Weights of a small contrastive image-text model.
Training: adamw at rate 0.00071, 5900 steps, batches of 128.
Rows from block 3 of the text encoder, named by matrix and row number. Rows with one number belong to one neuron. Each number is 500 + 50 x the weight over its row's rms, rounded and kept within 0 to 999. All counts start at 0. Numbers have three digits each. After the name is the row's rms in percent of the matrix's.
# fc1: MLP up (text_encoder.blocks.3.mlp.fc1.weight, 1280x320), inputs 162-215
# fc2: MLP down (text_encoder.blocks.3.mlp.fc2.weight, 320x1280, transposed), outputs 162-215
fc1.553 063:539485540493536551529502450513469475400524445556470529480442551419548546573583591527490490525474532609572512434506490533484417546583545448522527577455521543549543
fc1.554 088:474503557446488439451596474513553430560498420573519554487552499473502496470535470467513534607560633520510506443362653564523441517517425600489527495471501483564553
fc1.555 126:521491539430563572495545536480482471522608470510504556518435500475513462496477562483465511454484536559520541445520534447486639509547414582530510490463496487442535
fc1.556 053:528462551555575533530621464523501519457505515567472583478485509453531487463559433552490503465501466439551578504547468492528516452585511556506586521551533439466496
fc1.557 054:548481508438501586396581536476546508528476524462470623505416471483574476494590393461474527497569497452568498543383547539526505498493428465499522482355546507518499
fc1.558 106:503419505513537621405596532513394525489529533553513453381466482388483504403522504509550582584503516435473506485400413476459477459455487491495596425519429461549459
fc1.559 085:534491575519541514427567538489502475550443475584534555586537469493442505448578447489505539472529548460525511526395516504543543516558409571437507524484603525480425
fc1.560 166:571452543433525522476628430484477462471574485635520526499396462465442534439505590541519550497531560492490430513479481476468531406517468501420601455538482470548440
fc1.561 071:474492538572544543447513595525509491610448421539574528480515573467479570513438420509479535439602535443523558515415556571497417430443444584486471439463551522489549
fc1.562 056:479463475540465536416526453484478493501535514548509512615448562487465460416508387459510600541523539526567632472434452576542473518542413424479597488429486561497524
fc1.563 180:511461523505504512375511518450605463554566443467527473468531553501464553450439422467501523630529625461454435474284522624549535546541500581460528493515499473587481
fc1.564 091:520496571579482545538592526485566415557560412566539526456444575421506549479506529472509525562585582494542482460432573547525487468557409538492545495419537537487575
fc1.565 064:558500535532481520521541584480474533501529527565544542422480501407545455433505519496518561527549557530534472516449575520492508430486426520588542517393509615515576
fc1.566 071:480382553447541505423490446459490550569533545557457456456482450379519497397557410472530548585494456577496527410473520501524529523524499428499556500511426534610549
fc1.567 078:518410554481573537471475475542543441502564478527509505440517525453453524457534386489511567471492540486460382489478495485471470452554452460487594529463486436491454
fc1.568 114:559467557487598517463670494543426498487572488617494502496469489411467547475549532526532524505563570499537491447476432466461481516541436459465626428499454498522472
fc1.569 064:455446606493528486508544477511566491533478429564490485485530563482533533471495359468557410537515586480465496495452550560501487563480502519501542485487499522460480
fc1.570 091:498454600468586537407546474461556397496531437533495512441461443429454491458536394456499518586587540555503473472394531544547567468463456503489537566466552512527445
fc1.571 094:538463559463554563468597430480482391474556436538528531465457505481513486504518505503458518578543581528547540432432525543557466487532437539434601523445535549505474
fc1.572 065:513471524472500524457589502486515485564559529489464527489506543483498535510526509450390476514550593534519470455436488493564531506607404552545488503496539450501556
fc1.573 054:518448501543448484513543591516414476535566524433487461509482610531453537481552438444496578449540533660503404464563547540455470557529576568564512534491470588573553
fc1.574 105:478570456495574442507532537519506529451449495473511596514523495498567448503531431507554509452517473511528529458470499535528476509432496514477563501466459628505499
fc1.575 114:455529576415625538479562507518561469515558451605552541487476518435522529451446503493452523434599660485454556419362538545495457532485380531480544489459506449495528
fc1.576 076:513455496525541543428557533468569408461497462521529539521450476546444427477535496529492560559548534463516461502491572562522451411518427483437530516528578549537488
fc1.577 132:530468503518625427507586502532497500505505479524414500478539603463543449472548516501480545431536516467464523395483531508522467482547433497543560575443511514522541
fc1.578 062:538468586413482449505599620515570495470570419496536557483364517469508524425506423456489496544513601518522525478541523633537457390544319577408493474423526551537534
fc1.579 116:450464521449540486402572442460604525556523522537488530441443469414534443370435380476556533461564545487496483510400572572533458470447423534568523536382487509604544
fc1.580 051:539592427387497438529545495563535492551417488531536553510468480469529505514526522394526533484453499456574521585436412434580507492510471463453531520450382548590506
fc1.581 100:569509608493521565469604482485493447517528458599502563481418557462462541453539479499488491563542538420552507500437627486506516463493407543493500461458550481516519
fc1.582 050:497543434482562510449446474596594539494446497526434525455387519478542527509572577448499632485509511473506533454429570439486457540481463475425482455533523465408554
fc1.583 087:502499558465522488539531554500547474508559466498553523488476527456598522464526494481498447532599567527566498518479481527541589471566419558365508555468541532527492
fc1.584 105:497518551468573487533575563491576498497543429524543515428445511435545490409450418478526526497585518472554465491438520555506567444477444509430531487428550533478436
fc1.585 091:460484534421581506479544453497496505498466520594495555481444521497588530515433402524516440504564636477528512465398557606545511478535408502539492424494503499556580
fc1.586 055:581473532480536488467532437465559515511491514450516536560521494530510475502508461573501517463524575448495631532493541489533483411473495562399543526439481550549553
fc1.587 122:523495569539536480450549545520509513540448480523504515510539533483493551465537462458518505530524549457573457505441590537520528517569435537450506520457557543467539
fc1.588 080:525378570536518555512558509532556400511536420542508564416425577449510433454584388542424528518508569476483469456455535525555485389492535494532614465479518471523483
fc1.589 125:460520611469587487497603490511555432532582479617538562510461527475507548448463449506499513487596669469518516442340576599518470544469403501519544480460504463513548
fc1.590 131:484464607430623503505543520502510464532598499577516554481488506455537542478473458466455472434607639499541551409367562595540469505473448538469579478483519444469516
fc1.591 095:610465538530512463452585440508487483537504452551454504517441543466545541469522452491456534519523581510556520458454571559484538537516510552514520544460577506536479
fc1.592 055:504551491529600562464513468416456441444548440334478591585422427552450472497499583461430532509483487469481539485543474559569440541547453504451498545516508614500598
fc1.593 135:466587522442535446553536464460517568443518502597538536494526483513549491474528571551495461520538540569532453487545415446568478502546505511396565459532502499520421
fc1.594 072:544565570451540581452543484468430438549474495550522525508458494501541503441535429461495461469543532613498517513448507501485487463515402579372600526466507491521508
fc1.595 104:542502548528535479464518521462531476511487461477469518489470516479494542460516519559509510511481578530461442518347496580538508503512401534541540516504588496576452
fc1.596 054:560516420452477537534581481539480437446582546519526567480489486454510520503537597503481559425518449431561505479551483494466568485564480557424629418504496489526470
fc1.597 050:417456511548519603519443459529478510440508487463407548449509592516569488451553377501405473448525548502526473461475515568441445499493485508523483533542475476537483
fc1.598 060:429476574501557518455527467495415495492557452530435536539478464454525553476507488564547461461528542482555491483411535536499513490541449530542470516468519548490495
fc1.599 081:487546547477578460475488492519515418495442455534521536539471469470496563476547446540523464556528556543485520469420482624498490561515518538444503522550545550531507
fc1.600 066:439428506445457564483546530517549543525545484506474558519504494494436486455527399488527543522555577474521526516411564485487446406443386545497616528480487479445453
fc1.601 197:575421544534459505439508512412523431501516479471511465460478534511453556404504519437541575562518517385507411575386500541482534418468451496500465522500537436533486
fc1.602 103:509487453464542474492604461506509384482537393560547546506434543499456539529511459543480452522604566554512451436474501586484529474548502556460510553401544531573578
fc1.603 102:519469580491521414508561536430500506533516401515566533457548561452463596450559496442532464594570549491574488466442644532506523517533502539544479490424577552504511
fc1.604 155:418425494602499513466529548491562508563607518526480432492494537386542473414442458483596594501498484422460537472459530581519498530489480479490541480381482558547514
fc1.605 123:485495519495621554449603438501479466518517498629545551472415512465498517463522482524525497515579574475514506425422470531507482450444462493532552439435500483553537
fc1.606 181:540491489534591448501538430518473459457440475578482531449476522461562540506508522601486472541555580541473508393405433531519432546547465493513619516510502466610529
fc2.553 027:517535518454504519483421620526487522550478537403514579449511558512469583513500512507504481466398500499531499498432615554508537563400513586554505432477483528414516
fc2.554 061:482511509471580487489510500534513468561513498512493446527549411509370504492542488449438480442506456494592508453572486452489504525587503473461513699482510577436471
fc2.555 150:506477549522565400517537390470512567413550523484453449472537481494527558517459456524526491578548497580504521459523429449497411578605497429480499548522444505566507
fc2.556 015:434551481395511493555480444503558541502470528474495520417490517494616444488494523521541459500470467491516569475474548532577463487465525538545458583469490503500514
fc2.557 011:526499425496424486481424487494531573526438533491491489400467541434545657470498555499539512475467418452480526487468462522473455583460623459571472659428512518591452
fc2.558 116:405521498459489500506453454512495588543499585420482495528544385555538398523427407510466455441510446526548510490528470472531484460530503499489422556513548479494537
fc2.559 051:527526561532519575547550494489518547566490487475496510530579455526479544491576431476489506606520443517638540469567507403511531516575493521494459630468523521406479
fc2.560 273:485569507483511478552502391481479523492449598537508514545523387586537466518410437521466437504530572518527555444511437488547427508581510509458502491588527484511505
fc2.561 044:529479466522550517448481490550537500541498513487500422463537470450425524468476463460505521426505490512505490479433522542475523499593463426518520571471512578549494
fc2.562 031:546542448499434523478455469490570482518406569502514504403471526496534585531516484532569518553435460483420532517412437523512432532520563464555431613492557510597443
fc2.563 240:489418538515528529459501425498459465563546507527361438553552485543438517543513525520488508655479578580441564504460436436523473563578430561493513512575507433520487
fc2.564 088:501517482583586495468547530526504482569453476495556444509553496435450433488551454500482508523533431525570506438580484498503496481535502482457580527470507601513482
fc2.565 026:395484571550492555423583590547481545503428583482524417508592491458576551459547594439536558586447456423504601510402418446542460465536421483483496464483495473517426
fc2.566 046:559582508500446486473499598514532440429396425473585540519469551551430532532533460542497464494488467540524425541479614585498582472487561517452464520501545584452431
fc2.567 050:394477467558487451519497576525489533566494509417502473496554575447575456459520509483545536397469419463501527515518577539501500514384469509562490516413494524454562
fc2.568 080:482585464504377467525418503482507536594489481486485521540507476552572498483400543470490456364503486479499494546548531515550482655540594526544447558472558530469504
fc2.569 009:523515535478403524418493548560507495587383563491571480490491467638533544498415525431510533461450523391427527560421421501430471510498500468528446558501534459519392
fc2.570 093:445452494533482543517476491503480538501479520439452430503555436487412538521536357509497539610449415565519491517595503410471499527416544456472489513505489567471486
fc2.571 041:444513588506459516529505589484486601544533534421532476548564496479529570471528453452486531465495416539554478543617619440458589483401506489464472488463471507369452
fc2.572 011:528510503462487445527466502495546602549494509460498482498516538506465562479501560486552471652467497528509526477422453497510484553579508522535397602487534526486478
fc2.573 007:517421538483383422473462482455527499560528493457536545434473651491479601503515456520537543605480506478434435565482578536454575493376504518589406659463497501516564
fc2.574 047:425544518451594526489534427529539565594487565494525466480516409520576360433373415461544495336482534487516507472443427542552396504528443505537540342529479516568568
fc2.575 106:451492658473456417508509558496511478572510462496510411494548501490488583492441566424420503506520539490554519489422623510481484600550456451475476608447497485459484
fc2.576 034:420445440607464509473500575535475486571442500515469449503531623447521619493529507520478524479456430474470515509506505516470465575462486497537537418457501546581499
fc2.577 206:496412489520529558417560493540484389478559465532485458478427584467515550522507524525527565507501519468447479494421493557502494438429417477501542468487464486585512
fc2.578 034:475524557533484532460565606532513461567508487501601453507553499464520418438466538450514554437469498444484510549457564545546575481494456505451561489462502564470469
fc2.579 117:548462499516441467403449578561436507594466524463428462590523527550360567517514502467398525461454449481501492561476596529404535485467497494500515640489510501454481
fc2.580 008:480554457382510580493495476449574496468529488492545520419466426531505422420538590449557485557443460484513576490498467462582478420534555531490492542466550513603441
fc2.581 058:541505498532560535525498500491530505624484453471503451471556475442388468491580456478468505574502433594585501459596489458507502483559528499496544605469495539461475
fc2.582 015:509554552507459469451491540538562543548440470494521498451495595580525509477483497506492480513452487427510487458429597541476506490563536515527408659469566496506475
fc2.583 039:473551529517500495482490501602448417548449564540496470539579480557447486544479532506476477454413555443482592525426500489497485667575502531420570535602497489485428
fc2.584 097:579479435552452549532541542486494429472493500466462509541453528566462395510476511515568553433433451481438458573551476490538607428479471511486497429511522564519482
fc2.585 057:543500547467589471518518551526486505536503461515529449511590516500426540508570580475420486484482496559604525469533508459485490530619468519468553597509474490443466
fc2.586 017:449605459426440514513449508501525511529425530491528546437510484526600501508552591490511461428428421456472601512442651494503438533458548522581415676440540474456517
fc2.587 164:532514564498505513479527473474534511567456477477520475480577438502440512486516431463484491646544529547583554463497500442537474543582488517491473609478517523475489
fc2.588 060:400497446577528449527503516500479591534490526413486431538584509435521484457488488480536516449536402517559523517598510496459529521427500511503499388452483556460520
fc2.589 100:453463641493497379501536539514502489573492484509488431488548537450491602495468531430446540487530529480521492493421600525453464583552442426481477599446478493463496
fc2.590 097:451469668477499390498540539516498513572495480500505445501560540465496609492475528422442528503539527481554502493432587505454469570575442442483470609449488481451485
fc2.591 051:533460517525472523486552469503491501607478480518488461484556501440446528470553475412492550603522453505555572492505540459480503530541477484533482675453492524450494
fc2.592 010:549455511541431573440466463456558561568491537444487484419483501534557610455472385540520550571507514551505448516434525553461569583415514517507491488486500486508530
fc2.593 142:567527450510454449451466513579480450525446519565502440542500461503352498513568634451472484573451446471470503534553466457450518483542577477481492611517508550536388
fc2.594 032:430496552498458515492492564507526523576490497499535513469534560483605577431429425509589531387446494466474482558478525486548556562456487566504549396497537508490470
fc2.595 057:482481551419528441549472347566506518535514538506437481523513542519574588532529489570497442606498552608543477439503459484554446618620540443444443578537476470523522
fc2.596 007:504501472368495559484490539569566568505568506515565515372473521438481445399488562475588517454459507384504530482463454488492529456496558503508532542434516508557441
fc2.597 007:501508455541433343514480520472520546467441515455454570500497522544449622552519422498546479569490505486370489516436583533390581560431536497636408663498516462447564
fc2.598 033:609560402508428504515490549529509526488381562438556489521528484584466531518457565503581516331411446427456492555451462575527518535550522490507489524535515549543419
fc2.599 039:492506432556439481569496530468516631537429536403532520507491530540602550486513414451570515366527407396517434504531491472487567476405495504561473505456528497406530
fc2.600 019:582459467530409442463408602496517499567497465450562503473501579473428639478498526474552535395431469450458464579409612594477571547409547507547502537474558584536487
fc2.601 328:553566415475506460552440383555444502480444563564449522543472421541457515592473532551428426447474488572500538469591504487473450584558587471468504560563488564502468
fc2.602 095:474501452573472595480482512505449474518440591514569422477523379517460484484417532493501507475460498479478521527526394474570520518453561509378579419576487542575375
fc2.603 128:534507526494465517497501470453536474563473479512530432473589397506413462487461478429476483620510542544520553482538439460525448594589514505468540561510492520501453
fc2.604 204:551474533445571473519500455507467595492495538464432586526525468555420527512495370516509521472527499536474429504473473513442441423427465539520489481545495444465498
fc2.605 078:386487418545540504508493474518474649577478523427506483501553501423562574491529465462531530445567424520581528470603481481432456532467536466553464395464447523458510
fc2.606 242:527464477575450614465473432482437406515470525565487457439483488504529608546468471567465517525484545468422515488475437511537446549462523493471579461533486470596466